python train.py --model="image classifier" --horizontal_flip=false --norm_position="pre" --fused_qkv=true --label_smoothing=0.1 --loss="cross_entropy" --muon_scale="match_rms_adamw" --learning_rate=0.0029 --momentum=0.85 --max_grad_norm=1.0 --cautious_weight_decay=true --max_steps=6600 --batch_size=96 --lr_schedule="cosine" --warmup_steps=1320
Rows from block 6 of a small image classifier, named by matrix and row number. Rows with one number belong to one neuron. Each number is 128 + 32 x the weight over its row's rms, rounded and kept within 0 to 255. All counts start at 0. After the name is the row's rms in percent of the matrix's.
After each neuron's rows are labels from the 100 images, of 14976, where the neuron reaches its highest value: "top examples" is what is common among them. Only what is clearly more common there than usual is listed. The data: seven-segment displays showing three digits. In brackets: how many of the 100, against the usual share in percent.
# fc1: MLP up (model.blocks.6.mlp.fc1.weight, 512x256), inputs 0-51
# fc2: MLP down (model.blocks.6.mlp.fc2.weight, 256x512, transposed), outputs 0-51

fc1.7 100 [111 131 115  99 174 149 165 100 164  78 148 124  92 124  97 142 168 137 166 155 144 158 132 158 119 156 142 153 137 134 116 118 123 142 127  91 143 108 187  96 190 165 255 204 159 123 128 149 100 149 135  43]
fc2.7 100 [121 108 126 134  92 125 160 153 113 112 146 104 158 155 112 145 135 147 127 132 113 155  77 175 135 111 108 137 137  66 106  73 117  96 134 106 143 114 170 139 147 118  96 124 142 123 188 137 140 126 126 119]
top examples: the digit 3 (77 vs 26.9); second digit: 3 (54 vs 9.8); first digit: 1 (34 vs 10.4)

fc1.319 168 [132 162 103 133  97 107 150 167 122 127 180 160 139 134 209 113 147 129 116  96 173 159 165  98 163 192 130  86  93 127  57  71 122 218 165 160 149 152 139 107 195  91 136 126 125 145 183 109 175 152  69 199]
fc2.319 167 [ 78  93 122  79  91 131  83 194 152 171 183 152  48 125 134 105  99 128 145 157 141 139 222 162 136 132 108 142  86 173 126 128 124 111  34 116  84  92 109 147 122 138  58 134  96 147 129  73 136 151 167 137]
top examples: the digit 4 (84 vs 27.4); the digit 0 (62 vs 27.1); first digit: 4 (59 vs 9.9); third digit: 0 (28 vs 10.2)

fc1.12 090 [ 84 109 102 154 131 137 170 155 122  98  94 171  29  95 112 141 139 142 137  72  57 112 197 206  68 112 116 154  86  64 129 106 152 125 133 102  50 111 141 144 100 172 148 185 125 134  93 169 117 167 186  65]
fc2.12 102 [124 163 180  74  84 148  63 110 193 122 111 157 209 142 136 141 180 147  90 156  52 127 102 128 121  78 170 201 147 151 132  91  83 156 128 150 138 133 135 175 127 130 145 139 186 171 136 151 139  90 138 146]
top examples: the digit 8 (81 vs 27.2); third digit: 8 (47 vs 10); first digit: 8 (33 vs 10.2)

fc1.457 101 [ 83 182 127 139 130 148 147 143 144 133 166 102  72 117  74 130 114 137 113 108  99 149 157 193 146 107 131 152 133 133 126 135 143 184 116  78 112 159 121 113 125 119 106 169 143 128  76 108 125 160  93 112]
fc2.457 092 [143 147 180 196 197 119 159 152 155 200 106 180 112 101 113 155  87  92  87  79  91 154  84 208 140  97  66 108  51 124 130  63 126 156 125 109 115 141 116 120 123  86 156 160 150 131 174 120 142 145 155 146]
top examples: second digit: 2 (31 vs 10); third digit: 0 (26 vs 10.2)

fc1.170 066 [ 79 174 147 135  59 137 141  92 199 132  80  66  67  65 155 117 104 136 204 184 131 149 100 135 160 129  91 156 122 105 145 151  97 185  44 132 139 120 132 131 104 203 108 100 159 116 129  74 140 157 160 139]
fc2.170 069 [ 78 147 144 108 131 170 144 144 142 102 126  75  66  96 123  82 158  86 134 178 119 125 133 135 134 107 103 110 142 154 165 138 128 170  72 122  77  76  81 109  25 153  69  66 136 132  89 179  99 150 166 158]
top examples: the digit 4 (79 vs 27.4); second digit: 4 (50 vs 10.6); first digit: 4 (33 vs 9.9)

fc1.108 084 [127 175 127 109 125  72 163 162 115  96  95 152  50 125 148 125 144 155  78 124 137 102 124 173 143 135 103 170 138 158 148 134 131 160 119 117 146 136 114  62  74 167 102 172  69  95  63  91 135 139  93 125]
fc2.108 080 [131 143 121 153 164 137  90 142 199 132 109 112  75 133 176  99 109  97 181 203 213 177 108 149 113 190  92 123  96  61 117 131 112  93 136 133 167  60 150 105 165 117  60 132  91 146  72 109 134 147  90 123]
top examples: second digit: 2 (25 vs 10)

fc1.453 075 [109 107  87 150 139 160 111  80  90 118 125  96 136 127 151 127  90 179 111 137 170  63 143  81 137 112  98 104 176 118 136 162 124 141 161 178 192 114  76 122 126 105 157 142 149 109  76 125 131 151 147 110]
fc2.453 068 [150 138 153 131  96 100 187 167 139 119  87 108 175  98 166 150 146  45 137 131 117 133 143 154 111 124 205 109 142 127  89 111 133 143 114  89  92 185 169 177 142 120 140 103 114 160 105 119 128 120  76 101]
top examples: red glow (38 vs 17); second digit: 3 (32 vs 9.8)

fc1.206 076 [116 145 126 106  74 138 115  95  66  59 139  46 115 130  84 163 101 145 213  74  94 144 161 152  87 121 160 118  75 184 138 150  75 185  78 121 138  88  88  99 196  98 114  48  98 207 117 113 148  99  99  92]
fc2.206 070 [135  95 133 100 163  91 111 159  62 130 137 113 105 154 158 187 101 149 137 117  82 116 147 180  95 186 128 171 105 118 124  60 132  95 172 114 169 179  64 159 171 121 101 137 140  84 168 161 141  90 118 166]
top examples: first digit: 3 (45 vs 10.2); second digit: 6 (36 vs 9.6); second digit: 8 (30 vs 9.9)

fc1.336 046 [ 80 150 129 149 109 209 135 177  97  74 142 112 128 155 125 123  91  87  99 109 157 104 141  95  98 113  86 116  82 132 156  98 133 184  89 122 118 176 102  24 127 146 119  79  62  90 116  82 153  79 169 111]
fc2.336 045 [117 159  53  97 113 188  97 146 223 115  75  97  87 124 116  91  58 105 131 142 159 123 147 139 156  62 140 121 106 162 130 158 121 158 125 152 133 163 149 106 143 177  66 132  69 112  97 132 122 110 130 197]
top examples: the digit 7 (62 vs 26.9); third digit: 7 (34 vs 9.7)

fc1.390 064 [ 44 111 134 153  76 118  93 144 167 162  92 122 144 156 148 153 132  80 110  93 154 130 138 207 148 134 144 144 170 151 157 196 166 135  73  79 154 150 117 144 126 121  77 117 147 167 128 188 136 119 142  61]
fc2.390 067 [120 127 107  83  49 138 170 135 150 159 158  88 121 158 127 132  90 135 124 184 106 139  90 167 121 191 104 159 148  73 133 132  96 100 183 134  90 100 101  69 120 148 142 131 106 158  89 162 116 103 117 163]
top examples: the digit 8 (78 vs 27.2); second digit: 8 (64 vs 9.9)

fc1.395 054 [113  99 151  82 111 134 139 140 128 142 144  88 125 244 109  70 154  45 138 125 155  82 148 117 143 131 113 172 164 116 164 142 106  78  76 113 133 206 112 121 116 127 157 156 170 107 113 120 179  92 124 130]
fc2.395 054 [129 118 141  81  71 156 149 131 148 121  75 160 168 142 148 120 151 166 133 118 119 142 134 188 146 119 159 136 201  74 167 112 126  97 114 126  99 110 142 187 165  89 123 177 119 134  97 120  91 178 103 102]
top examples: second digit: 2 (30 vs 10); first digit: 8 (27 vs 10.2)

fc1.53 056 [164 141 136 162 150 120 178 144 184 121  70 117 153  91 175  86 157 102 134 104 159 126 124 101 170 152 130 180 160 131 109 171 163 153 114 168  96  93 122 156 138 147 165 101 145 134 106 165 121 178 113 117]
fc2.53 052 [143 112 119  68 141 149 129  94 106 140 178 145 142 111 108  93 142 110 153 144 138 168 160 144  70 132 100 138 121  93 122  82 102 165 128 136 141  35 139 127 131 111 160 134 140 126  83  83  94 194  91  98]
top examples: the digit 2 (57 vs 27); second digit: 2 (33 vs 10)

fc1.349 228 [ 63  81 162 102 150  93 114 165 138 167 115 148 149 181 111 106 161 205 150 103 130 121 171 178  79  95 144 152 122 111 162 134  98  62 133 126 122 132  45  85 107 128 145 162 124  96 160 130 134 139 104 122]
fc2.349 250 [132 120 124 143  52 100 150 146 110  88 176 122 172  33 145 188  94 166 141  93 115 143 126 213 115 131 180 121 135 126 128  98 205 126 123 149 150 115 138 109  76 119 176  99 132 130 129  93 131 128 123 120]
top examples: the digit 4 (87 vs 27.4); third digit: 4 (63 vs 10.1)

fc1.422 144 [144 136 155  77  89 146 115 149 158 127 111 149 139  80 149 114 115 117  89 167  92 165 161  94  78 130 131 123 105 142 121  95 107 163 144 128  93 145  91 124 129 118  86 103 120 114 173 156 172 148 128 112]
fc2.422 139 [155 103 128 143  77 157  57 125 156  32 193 161  51 116 129 127  99 103 126 126 153 133  90  81 127 110 129 130 178 148 145 140 161 147  97 135 184  34 112 137 126 126 157 193 166 112 123 122 117 125 162  75]
top examples: the digit 1 (93 vs 27.4); second digit: 1 (82 vs 10); the digit 8 (73 vs 27.2); first digit: 8 (70 vs 10.2)

fc1.378 036 [164 120 164 143 124 141 166  89  73 180 166 168  95 133 161 107 127 101 170  56 153 121 114 171 101 159 187 160 150 137  91 176 144 106 127 107  91 121 185 143 126  96 113 154 106 127 177 110 162  90  81 114]
fc2.378 039 [130 109 123 129 144 115 145 161 123 116 140  49 137 151 132  47 127 138 117 190 103 111 149 131 137 153 144 117  76 130 105 153 125 132 105 128 158 157 151 123 141 125 135 118 161 111 180 102  56 133 128 118]
top examples: the digit 2 (57 vs 27); dark on pale (41 vs 16.1); third digit: 2 (41 vs 10.2)

fc1.186 062 [122 149 115 114 168  58 212 187 145 123 131 123 113 156  80 170 143 113 159 141 172 106 139 113  97 108  90 161 128 107  78 141 142 133 100 145 142 143  64 127 111 101 141  92 137  68  99 156 138  93  92 170]
fc2.186 063 [142 150 100 144  88 176 122 141 154  91 170 110 147 143 148 113 121 135 132 114  20 102 109  80 167  72 112 122 149 115 145 114 119  92  57 102  80 174 146 161 147 100  73 168 104 149 104 153 188 119 127 141]
top examples: red glow (40 vs 17); first digit: 2 (33 vs 9.6)

fc1.358 126 [167 120 170 142 155 167 177 115 155 132  92  54 151  84 103 114 113 116 117  81 108  45 120 150 117 140 164  42 106  81  68 115 156 120 157  58 145 142  33 154 122 159  95 136 161 114 133 140 167  86 169  90]
fc2.358 132 [134 107 123 136 162 154 186  84 217 135  81  86 175 139  78 213  83 133 146  84 119 109  70 120 132 176 142 100 101 156 136 142 119 185 178 112 142 198 121 161 113 133  67 159 120 171 140 125  93 126 100 148]
top examples: second digit: 2 (25 vs 10)

fc1.391 063 [140 173 103 103 169 168 129  96 103 150 111  39 180 103 149 123 122  80  88  98  94 134 110 127 128 138 168 117 139 122  85 111 179 116  67 130 136 122 116 160 191  81 169 111  93  89 121 112  78  93 127 104]
fc2.391 074 [ 87 130 201 111 129 210  82 108 183  30 152 120 127 175 172 158 127 118 179  73 130 121 132 123 154  88 105 143 124  99 125 173 124 120 123 102 118  82 128 121 159  80 106  90 158  90 140 115 106  67  82 118]
top examples: first digit: 4 (31 vs 9.9)

fc1.217 067 [127  49  93  96 125 171 126 128 135 140  91 131 108 206 100 148 181 140  62 136 146 140 132 132 175  98 111  49 150 129 124  24 118  96 150 125 202 136 183 107 123 187 123 127 149 145  74 144 151 187 123 114]
fc2.217 064 [176 126  61 136 152 130 128 104 166 150 160  12 110 155 135 190  89 115 120 137 161 151  87 123 129 128 147 123 177 137 134  76 186 166 156 140 142  99 159  87 123 111 135 102 139  86 139 186 176 160 162 130]
top examples: second digit: 2 (37 vs 10); first digit: 1 (26 vs 10.4)

fc1.174 110 [132 132 171 118 130 120 122 153 150 102 117 114  79 141 132 112 122 182  97 104 122 207 213 128 164 116 122 144 129 141  80 107 108 140 132  65 147 133 113 101  84 120  89 153 139 135 129 104 104 164 101 113]
fc2.174 109 [157 111 125  88  73 140 110 125  85 126 152  89 133 135 122  78 127 231 139 103  94 105 168 125 132 150 153 127 167 127 126 148 113 118  58 116 122  61 168 163 149 154  87 141  58 159 123 162  99 105 178 132]
top examples: the digit 1 (66 vs 27.4); second digit: 1 (56 vs 10); third digit: 5 (36 vs 10); third digit: 2 (29 vs 10.2)

fc1.183 088 [ 56 137  71  95 115 132 126 152 135 113 158 123 121 148  80  96 164 178 106 187 181 180 166 181 143 159  78 173  80 185 119 118 153 102 130 141 115 143 139  78  86 111 151 165 163 117 118 184  85 128 133 149]
fc2.183 092 [ 53 163  65 100 152 148 150  85  77  67 147  90  69 106 117 118 176 127 154 171 151 174 132 126 127  89 150 115 180 112 120 118  72 110 115 124 120  99 165 201 142 102 118 145 115 116 111 114 152 153 121 107]
top examples: the digit 6 (58 vs 27.1); first digit: 6 (38 vs 10.5); first digit: 8 (34 vs 10.2); second digit: 5 (27 vs 10.2)

fc1.252 060 [159  76 177 136 130  93 154 128  56  91 117 143 159 134 123 100 125 166 125 161 134 179  80  65 119 114 148  45  78 156 120 112 125  81 179  90 157 114 146 147  82 146 144  57 116 163  96  66 177 121 162 127]
fc2.252 057 [101 111 137 135 117 117 129  97 118 143  89 155 129 170 113 171  85 165 136 200 192 207 128 103 121 125 119 128 148  87 126 117 115  58 168 141 164 171 126 122 129 176 140  87 189 152  70 134 149 121 112 114]
top examples: the digit 2 (65 vs 27); first digit: 2 (52 vs 9.6)

fc1.478 069 [127 180 163 155 173  96 154 172 158 181  85 130 140 138 140 186  84 153 133 134 120 141 180 133 137 139 123 137 100 167 161  99 147 190 178 118 121  85 139  90 118 173 121 116 125 124  84 120 164 104 166  72]
fc2.478 066 [ 95 157 131  88 156 145 144 103 137 118 180 144 145  92 106 129 166 116  71 128  94 160  79 155 153 180 144 127 108 123 141 121 168 133 173 114 124 104 139  73 147 107 157  75  77 174 110 163 133 111 171 145]
top examples: the digit 4 (55 vs 27.4); second digit: 4 (38 vs 10.6)

fc1.5 132 [143 105 130 178  95 119 143 162  85  75 114 169 121 128  99 133 145 138 128 117 101 149 127  73 101  97  82 181 121  95  24 161 166 151 128 141 186 170 108 120 134 124 182 141  87  71 137 162 102 110 115 148]
fc2.5 108 [120 153 167 144 131 139 179 187 159  67 164  96 207 105 101 164 148 119 142 125  74 150 186 110 122  51 152 140 105 108 128 118 111 159 125 105 124 185 106 124 184 137 137  83  43 112 134 130 151 129 129 210]
top examples: the digit 9 (55 vs 26.5); first digit: 9 (40 vs 10.1)

fc1.367 106 [ 53 161 147 120 135 122 108 144 189 140 108 138 122 118 104 174 107 111 153 108  65 106 180 148 123 113 150 213  95 148  61 105 135 146 110  73 154 130 137 161 138 178 160 106 115 111 117 137 130 131 136 161]
fc2.367 108 [123 144 123 148 175 176 126 105 233 198  76 142  83 120 187 249 145 142 119  99 147 108  57 159 149 107 112 148 157 198 140 154 186 128 153 174 119  55 130  73  69 148  85 168 109 131  94 127 138 151 110 141]
top examples: the digit 9 (86 vs 26.5); first digit: 9 (63 vs 10.1); third digit: 9 (26 vs 9.7)

fc1.25 058 [100 119 120 139 158 209 140  91 157 152  98  96 119 141 119 110 182 107  94 143 123  96 140 136 154 146 181  44 161 166  96  62 134 136 111 181 160 111 119 113 125 128 134  82 137 143 114 107 154 127 124 157]
fc2.25 062 [154 134 115 191 107  90 131 143  99  92 164 143  57  98  22 175 101 132 144 105 127 132  41 121 134 123 110 132  89 168 133 150 163 160 148 123 112 103  89  82 140 151 123 119 114  75 187 124 127 111 122 144]
top examples: the digit 8 (55 vs 27.2); second digit: 8 (38 vs 9.9)

fc1.483 107 [113 124 129  58 134 146  74 101 138  97 128 149 101  61 144  98 153  87 134 133 100  82 129 152 174 133 137  91 107 133 131 112 208 161  75 123  86 145 133 178 185 127 138 133  91 146 146 100 141 100 119 144]
fc2.483 106 [154 147 137 121 120 139  91 149  98 107 130  81 133  96 144 126 215 160 123  95 119 115 121 101 123 143  73 101 131 142 111 160 139  59 125  44 168 134 124 114 140 154  64  94 117 190 147 168  92 183  89 170]
top examples: the digit 8 (62 vs 27.2); third digit: 8 (29 vs 10); second digit: 8 (27 vs 9.9); third digit: 3 (26 vs 9.9)

fc1.275 087 [ 97 173  89 107  98 114 125 105 108 114 181 109 153 149  63 141 114 109 141 121 179 156 133 122 144 100 118  99 128 123 161  62 111 139 169  67 195 150  91 132 116 173 193 126 161  94 110 108 173 110 166  53]
fc2.275 087 [124  99 111 112 137  96 118 186  38  73  88 172 160 173 121  84 154 125 121 176 153  96 125 127 138  91 148 153 114 107 122 154 178 116 104 144 135 125 109 134 131 131 159 152 160 162 142 153 138 120  73 198]
top examples: the digit 3 (79 vs 26.9); second digit: 3 (69 vs 9.8)

fc1.325 082 [120 232  80 119  72 141 152 173 150 173 132 171 160 192 163  99 115 157 119 155 130  90 112 138  97 190 119 121 138 118 169 173 105  86 116 112  87 140  83 162 131 110 105  73 182 100 121 120 129 116 130 121]
fc2.325 093 [166 175 107 136 163 116 116 107 149 153  82 102 122  81 180  62 143 115 105  87 131 170 158 116 117  89 120 134 132 126 146 176 162 171 105 139 111 128  94 121 122 153  40 148 168  85 106 154 162 105 126  66]
top examples: third digit: 3 (43 vs 9.9); dark on pale (38 vs 16.1)

fc1.446 123 [ 77 123 116 134 114 218  89  59 130 126 109 191 100 150 118 100 168 104 163 158 102 160 125 112 141 118 133 125 177 193 142 168 164 130  73 125 110 134 109  97 115 135  89 127 144 110  95 110 179 150 161 132]
fc2.446 138 [141 131 121 160 255  90 147 110 120 106  52 141 125 105 145 128  85  52 150  98 157 125 133  80 109 213 119  90 106 128 113  79 178  95 138 139 143 129 178 179 135 143 140 103  97 103 130 120  78 130 158  95]
top examples: the digit 8 (95 vs 27.2); third digit: 8 (59 vs 10); second digit: 8 (39 vs 9.9); second digit: 7 (32 vs 9.7)

fc1.74 068 [146 139 110 183 135 115 118 129 119 167 133  96 136 102 191  67  85 151 104 143  76  57 161 211 140 182 112 134  93 105 124 170 123 133 164 139 167 197 175 118 128 151 104 169  61 104 159 135 117  99  97 130]
fc2.74 076 [149 170 136 159  84  92  77 101  66 150 158 153  84 122 143  76  76 166 122 197  76  81 164 110  85 156 115  88  95 102 126 115 119  91 138 108 141 160  84 143 157 142  68 161  95 136 130 192 121 134  97 116]
top examples: the digit 2 (62 vs 27); third digit: 2 (27 vs 10.2); second digit: 2 (26 vs 10)

fc1.454 057 [142 171  96 140 211 154 160  89 121 137 142 139 182 121 139 183 122 110 112  99 154  97 160 165 106 112 156 114 134  96  98 191  97 139  83  87 109  85 139 147 139 173 108 151 170 104  95 138 125  87 102  98]
fc2.454 068 [107 191 109 125 142 162 104 111 135 144 174 151 164 145 106 147 171 119 134 179 104 124 146 121 120 105 132 130 145  76 128 164 110 136 113 118 137 167 146  97 201 103 147 128  90 120 108 140 107 142 156 131]
top examples: the digit 2 (87 vs 27); first digit: 2 (76 vs 9.6); second digit: 7 (29 vs 9.7); second digit: 1 (28 vs 10)

fc1.121 061 [142 120 133 147 166 129 127 188 123  63  98 118 131  99 156 109 171  83 106 112 176 166  78 119 147 114 118 101 196  82 129 152 160 137 152 199 130 122  94  38 135 122 128  82 162 188  88 101 142  99 104 136]
fc2.121 061 [114 102 128 145 139 132  97 151 136 140 103 147 189 157 124  75  82 122  99 193 143 160 122 121 133 137 141 125 164 154 138 125  69  81 144 140 106 182 123 137 127 144 171 108 126  91  94 112 163 126 165 176]
top examples: the digit 6 (92 vs 27.1); second digit: 6 (69 vs 9.6); first digit: 6 (58 vs 10.5); third digit: 6 (34 vs 10)

fc1.185 104 [103 172 131 152 149 115 163 137 129 126 159 165 135 148 162 195 210 117  59 142 146 127  57 118 118 137  80 160 126 115 145 158 113 128  94  83 164  74  68 150 135 119  90 126 194 110 152  89  95 161 135 149]
fc2.185 100 [166 118 117 108 170  99 130  82 129 204  53 129 171 180 128 110 120 142 118 147 103 126 139 149 127  95 128 122 128  88 141 104 127 176 148 167 157 183  87 144 118 173 106 162 128 108 160 144 147 142 139 116]
top examples: the digit 1 (69 vs 27.4); the digit 2 (62 vs 27); second digit: 1 (53 vs 10); third digit: 2 (53 vs 10.2)

fc1.503 059 [100 136 104 136 109 132 115 167 111 179 115 181 134 129 103 125 177 130 147 107 165 115 115 146  90 121 149 104  94 125 130  70 118 153 189 156  76  95 192 121 162 158 189 129 109 136  72 134 113 178 182 141]
fc2.503 048 [116 104  97 153 162  61 153 142 154 120 142 130 155 122 102 105 151 108 169 112 106 162  98 189  90  80 118  85 129 133 106 121 144 140 188 164  46 123 161  88 138 156 206 155 114 118  67 115 114 165 105  78]
top examples: first digit: 4 (32 vs 9.9)

fc1.473 109 [ 92 149 111 163 131  75 108 127 139 140 210 153 123 109  75 111 132 113 139 147 159 112 107 119 159 116 149 135 133 126 105 144  97 137  87  45  99 154 140  38 201 149 159 151  94 163  91 144 130 145  79  92]
fc2.473 125 [107  94 103  91 164 153 209  96 145  56  89  85 169 181  97 203 127 124  86  98 161  87 169 123 126 153 145  90 127 102 135  89  66 164 160 145  85  74  92 100  94 122  36  97 154 156 124 131 138  88 146  91]
top examples: first digit: 3 (32 vs 10.2)

fc1.17 044 [146 111 197 141 132 185 125  50 128  57 106 120 115 114  73 155 115 135 143 110 171 161  88 146 123 169 188 100 140 184 187 170 141 163 174 139 120 167 225 127  82 138 120  65 124 149  96 109 119 171 131 117]
fc2.17 045 [101 133 102 135  96 150 131 135 125 110 108 169 112 131 127  73 163 151 156 205 139  50 187 120 115  99 170 139 121  94 117  91 135 169 112  50  97 133  74 121 116 128 112 131 119 129 197 148 157 134 156 164]
top examples: the digit 7 (69 vs 26.9); the digit 4 (63 vs 27.4); third digit: 7 (46 vs 9.7); first digit: 4 (36 vs 9.9)

fc1.172 051 [154 106 155 147 127 115 170 122 138 149 150 165 153  77 129 138 140 103 104  75 104 131 123 154  96 121 132 203 143  99 163 118 157  96 150 146  71 117  96  69 102  79 104 137 184 151 129 115 157 108 118 167]
fc2.172 055 [132 195  80 157  95  94  65 156  93 161  72 105 148 157 130 169 164 139  87  50 164 190 116  93 108 152 122 133 115 156 127 210 113 122 134 176 193 129 159 136 148 115 172 154  79 119 179  97 103 123  98 109]
top examples: the digit 8 (60 vs 27.2); the digit 6 (56 vs 27.1); first digit: 6 (37 vs 10.5); first digit: 8 (36 vs 10.2)

fc1.267 036 [109  83 118 166 162 100 168 156  81 102 158 176 145 144 185 134 139 116 144 150  90 177 132 109 100  55 138  88 143 155 106 144 124 148 147 111 137 109  72 130 145 100 104 110 131 116 152 178 160 177  92 121]
fc2.267 036 [172 162 140  69 114 114 117 102 142 108 173 159 108 145 140 153 128 117  89 115 146 116 101 136  98 124 184 134 121 135 144 136  83 118 159 170 115 172  72 111 160 112 128  82 128  95 180 121 152 188 170  85]
top examples: the digit 4 (60 vs 27.4); dark on pale (40 vs 16.1); second digit: 4 (37 vs 10.6)

fc1.437 110 [139 125  97  99 219 139 171 144 126 162  99 172 150 118 101 111 133  91 169 103 162 131 146  89 139 168 154 125 127 123 109 154 126 190 109 136 133 129 157 198 188 141 104 112 162 172 121 134 121 122 152 129]
fc2.437 087 [126 147 207 128  95 220  51 139 185  92 136  66 106 199 152 100 166 123 146  81 137 122 142 172 117 122  66 153 123 187 133 148 195 117 145 125 108 168 102 216  62  97 155 223  95  89 110 152 130 142 136 128]
top examples: first digit: 1 (34 vs 10.4)

fc1.418 066 [116 113 144 170 121 145 112  88 174 116 131 156 119 152 128 151 194  57 159 147 135 152 127 176 103 105 121 135 202  95 125 109 116 108 179 142 136 164 183 211 150 115 149 134 171 146 164 137 136 113 153  77]
fc2.418 065 [ 84 149 152  80 195 169 145 117 108 171 148 153  93  99 137  58  99 132 184 159 174  97 135 135 132 154  92 102  72 122 136 105  97 105 143 138 145  79 121  62 125 109  67 173  64 113 125 149 128 167  80  81]
top examples: the digit 2 (72 vs 27); second digit: 2 (37 vs 10); third digit: 2 (35 vs 10.2); first digit: 2 (25 vs 9.6)

fc1.83 209 [123 110  99 132 113 126 139 183 183 154  76 187 138 255 109 102 131 185  78 108 135  87 106 148  86 117 145 136 117 148 114 209 123 109 159  84 146  90  84 166 144 156 146 129 121 117 103 127 134 151 135 168]
fc2.83 269 [121 108 158 117 125 142 139 102  88 177 151 128 118  71 131 101 150 104 140 176 118 108  99 132 138 142 125 104 138 121 120 118  72 174 124 149 175 132 125 112 141 128 146 135 119  97 147 104 143 119  90  28]
top examples: the digit 7 (75 vs 26.9); third digit: 7 (74 vs 9.7)

fc1.410 089 [ 99 153 110 120 156  98  93 162  76 170  65 192 178 161 129 119  96 128 128 115  87  95  84 225 146 175 153  93  98 160 115  89  93 126 148 121 145 102 150 128 146 103 165 157 115  99 157 136 100 159  74  52]
fc2.410 089 [134 122  99 172  93 145 121 138 161 118 136 190 122 116 128 149 119 107 108  47 158 101 128 110  96 142 148 139 115 191 130 161 175 105 168 109 106 109 138 142 195 116 168 157 160  85 175 106  98  98 172 109]
top examples: first digit: 3 (42 vs 10.2); dark on pale (37 vs 16.1)

fc1.432 081 [131 114 154 169  87 159 164 136 164 127  87 120 102 176 122 155 140 207 119  88 105 117 135 121 146 115 172 202 123 153  81 232 108  72 139 128 172 173  74 118 119 180 150  75 163 205 120 135 105 141 176  87]
fc2.432 074 [116 139  81  87 101 131  69 163 104 102 135 138 126 147 143 146 203 159 114 128 113 139 143 156  93  92 119 127 139 153 142 128 149  99  67 155 210 175 119  88 133 107  91  56 148 132 111 141 114  85  86 100]
top examples: the digit 3 (79 vs 26.9); second digit: 3 (71 vs 9.8); first digit: 5 (44 vs 9.9)

fc1.84 055 [148  80 127 144 171 125 188 173 120 117 136 142 184 144 117 172 116 116 106  72 213 107 165  98 167 168 110 156 171 118 166 132 157 201 116  76 105 123  94 123 142 110 148 117 130 201 137 109 161 107 125  85]
fc2.84 057 [167 139 136  89  74 115 135 106 120 160 138  95 128 173 125  62  71  75 142 175 143 131  95 124 111 170 176 129  70 179 148 152 115 133 122 147 106 111 161 114  98 118 131  84 163 102 156 132  93 157  87 126]
top examples: first digit: 3 (30 vs 10.2)

fc1.37 076 [106 100 183 122 125 115 175 155 118 140 107 137 163 196 164 161 100  81  74 123 129  79 103  44 128 145 135 103 106 101  91 174 106 133 160 109 159 152 144 133 142 105  97 125 148 140 135 118  89 127 124 137]
fc2.37 078 [119 149 161 113 107 168 156 157  21  70 159 123 103 113 131 134 131 134 116 159  83 126 135 126 130  65 157 179 117 151 119 101  83 139 139 172 108 145 150 101 133  98 131 149 126  99 147 170  70  97 133 168]
top examples: first digit: 4 (37 vs 9.9); second digit: 3 (33 vs 9.8); first digit: 8 (27 vs 10.2)

fc1.16 153 [ 69 129  80 151 134  97 166 120 124 105 143  99 177  98 123  76 145 118 167 142 124 147 140 116 116  59  91 113 112 125 109 106 123 125  78 154 140 114 149  98 114 148 124  85 112 191 114 186 160 184 153 144]
fc2.16 136 [117 134 134 126  94 103  88 182  93  92 136 160  68  95 119 166 182 171 120 103 155  96 101 220 129 117 169 112 133 132 126  85 121 157 149 141 110 119  92  76 132 137 151 179 177 128 121 109 131 114 144 194]
top examples: the digit 7 (62 vs 26.9); third digit: 7 (28 vs 9.7)

fc1.502 093 [106 123  80 151 128 136 161 156 109 161 156  97 181 166 194  99  62 103 184 122 132 164 132 150  81 145 137 118 142 106  62 159  96  80 128 161 202 132 158 117 136 138 111 119 178 126  99 197 126 165  64  80]
fc2.502 081 [181 126 174 130 114 114 158 161 228 129  77 108 164 117 133 202 182 101 107 135 161 111 111 144 148 142 114 119  96 177  96 115 103 122 170 122 108 130 116  94  94 136 143 149  56 125 147 102 151 138 155 165]
top examples: the digit 1 (95 vs 27.4); the digit 2 (69 vs 27); first digit: 1 (56 vs 10.4); second digit: 1 (47 vs 10)

fc1.305 142 [162 119 133 165 112 156 114 140 144 139 154 164 172 153 122 143  83 167  97  84 146 128 139 100 135 172 115 177 117 108 148 135 142 127 165 145 160 114 128  71 163 100 135 101 117 101 136 138 151 102 164 138]
fc2.305 128 [116 133  71 138  86 170  87 190  94 113 115 170  87  77 141 180 114 133 126 108 127 115 134  59 122  96 186 155 174 108 127  97 180 178  78 186 187  65 106 156 195 171 179 107  89 126  74  95 131 135 104 104]
top examples: the digit 8 (60 vs 27.2); first digit: 8 (54 vs 10.2)

fc1.448 160 [158 184 111 178 158 125 134 125  53 152 175 196 169 107 112 127  83 155 135 102 138 146  60 113 150 116 143 138  77  91 122 192  53 145 137 124 131 128 163 142 129  57 128 100 127 119 118 101 102 158 143 135]
fc2.448 147 [ 84 114 145 102 108 161 134 107 137  64 164 138  78 198 105 204  64  85 132 103 107  93  67 179 122  72 160 130 181 134 112 132 162 161  92 136  75  88 169  80 106 139 135  99 152 142  95 187 160 178 116 172]
top examples: second digit: 2 (39 vs 10)

fc1.222 107 [131 164 135 138 156 141  80  60 110 164 129 122  91 189 159 148 155 187 152 141 134 129 108 181 137 177 158  69 174 145 122  93 100 131 115 107 147  75 108 155 140 112  83 114 144  81 112 115 104 191 134 104]
fc2.222 112 [127 107 164 143 107 114 160 127 116 172  65  95 189 181 137 183 162 118 126 149 152 158 146  79 168 136  97 123 125 139 145 141 130 124 166  79 121  95 130  94 218 133 120 140 105 114 148 128 115 163 121 101]
top examples: third digit: 3 (30 vs 9.9); second digit: 2 (29 vs 10)

fc1.153 047 [126 178 119  88 148  48 142  99  70 122 147 110 164 159 103 143 117 118 137 125 115 167 104 102 117 167 118 179 167 110 121  87  99 130 144 129 103 157 145 132 111 136 132 182 164  81 183 170 145 120 127 147]
fc2.153 048 [134 124 112  99 109  93 179 172 126 134 115 117  81 124 152 133 109 136 138 143 125 147  90 125 195 125 138 112 134 161 202 116 131 174 135 112  53 172 179 107  83 135  88 109 128  97 165 125 135 142 113 173]
top examples: second digit: 2 (27 vs 10)

fc1.450 042 [107 135 169 128  77 153 172 149 117 127 155 140 155 132 144 120  19 155 131 114 165 151 126 187 171 114 170 138 151 157 108 116  98 122 190 161 159 180 154 130 158  67 111 120 184  65 148 103 172 152 153 136]
fc2.450 039 [143 118  52 150 121  60 100 147 171 150 121 143 163  78 149 128 141 136 140 101  86 141 142 139  74  77 122 126 142  72 109 131  93 116  96 149 114  91 140 146 130 161 149 168 166 192  92  70  89  77 112 118]
top examples: the digit 9 (53 vs 26.5); first digit: 9 (41 vs 10.1); first digit: 8 (33 vs 10.2)

fc1.475 105 [203 116 175 167  68  78 149 132  64  81  94 123  94  77 140 157 105  47  80 110 121 147 135 105 121 122 108 143 152 144 109  95 109  96 151  67 126 121 188 128 152 112  99 124 132  70 195 162  87 108  63 168]
fc2.475 103 [105 157 137 163  71 121 108 147 121 135 147 192 124 170 138 167 131 104 154 100 199 133  85  63 128 115 110 115  43 101 121 103 189 109 179 146 164  92 117 100 243 132 117 165  94  96 140 121 123 130  92 138]
top examples: first digit: 1 (28 vs 10.4); second digit: 5 (27 vs 10.2)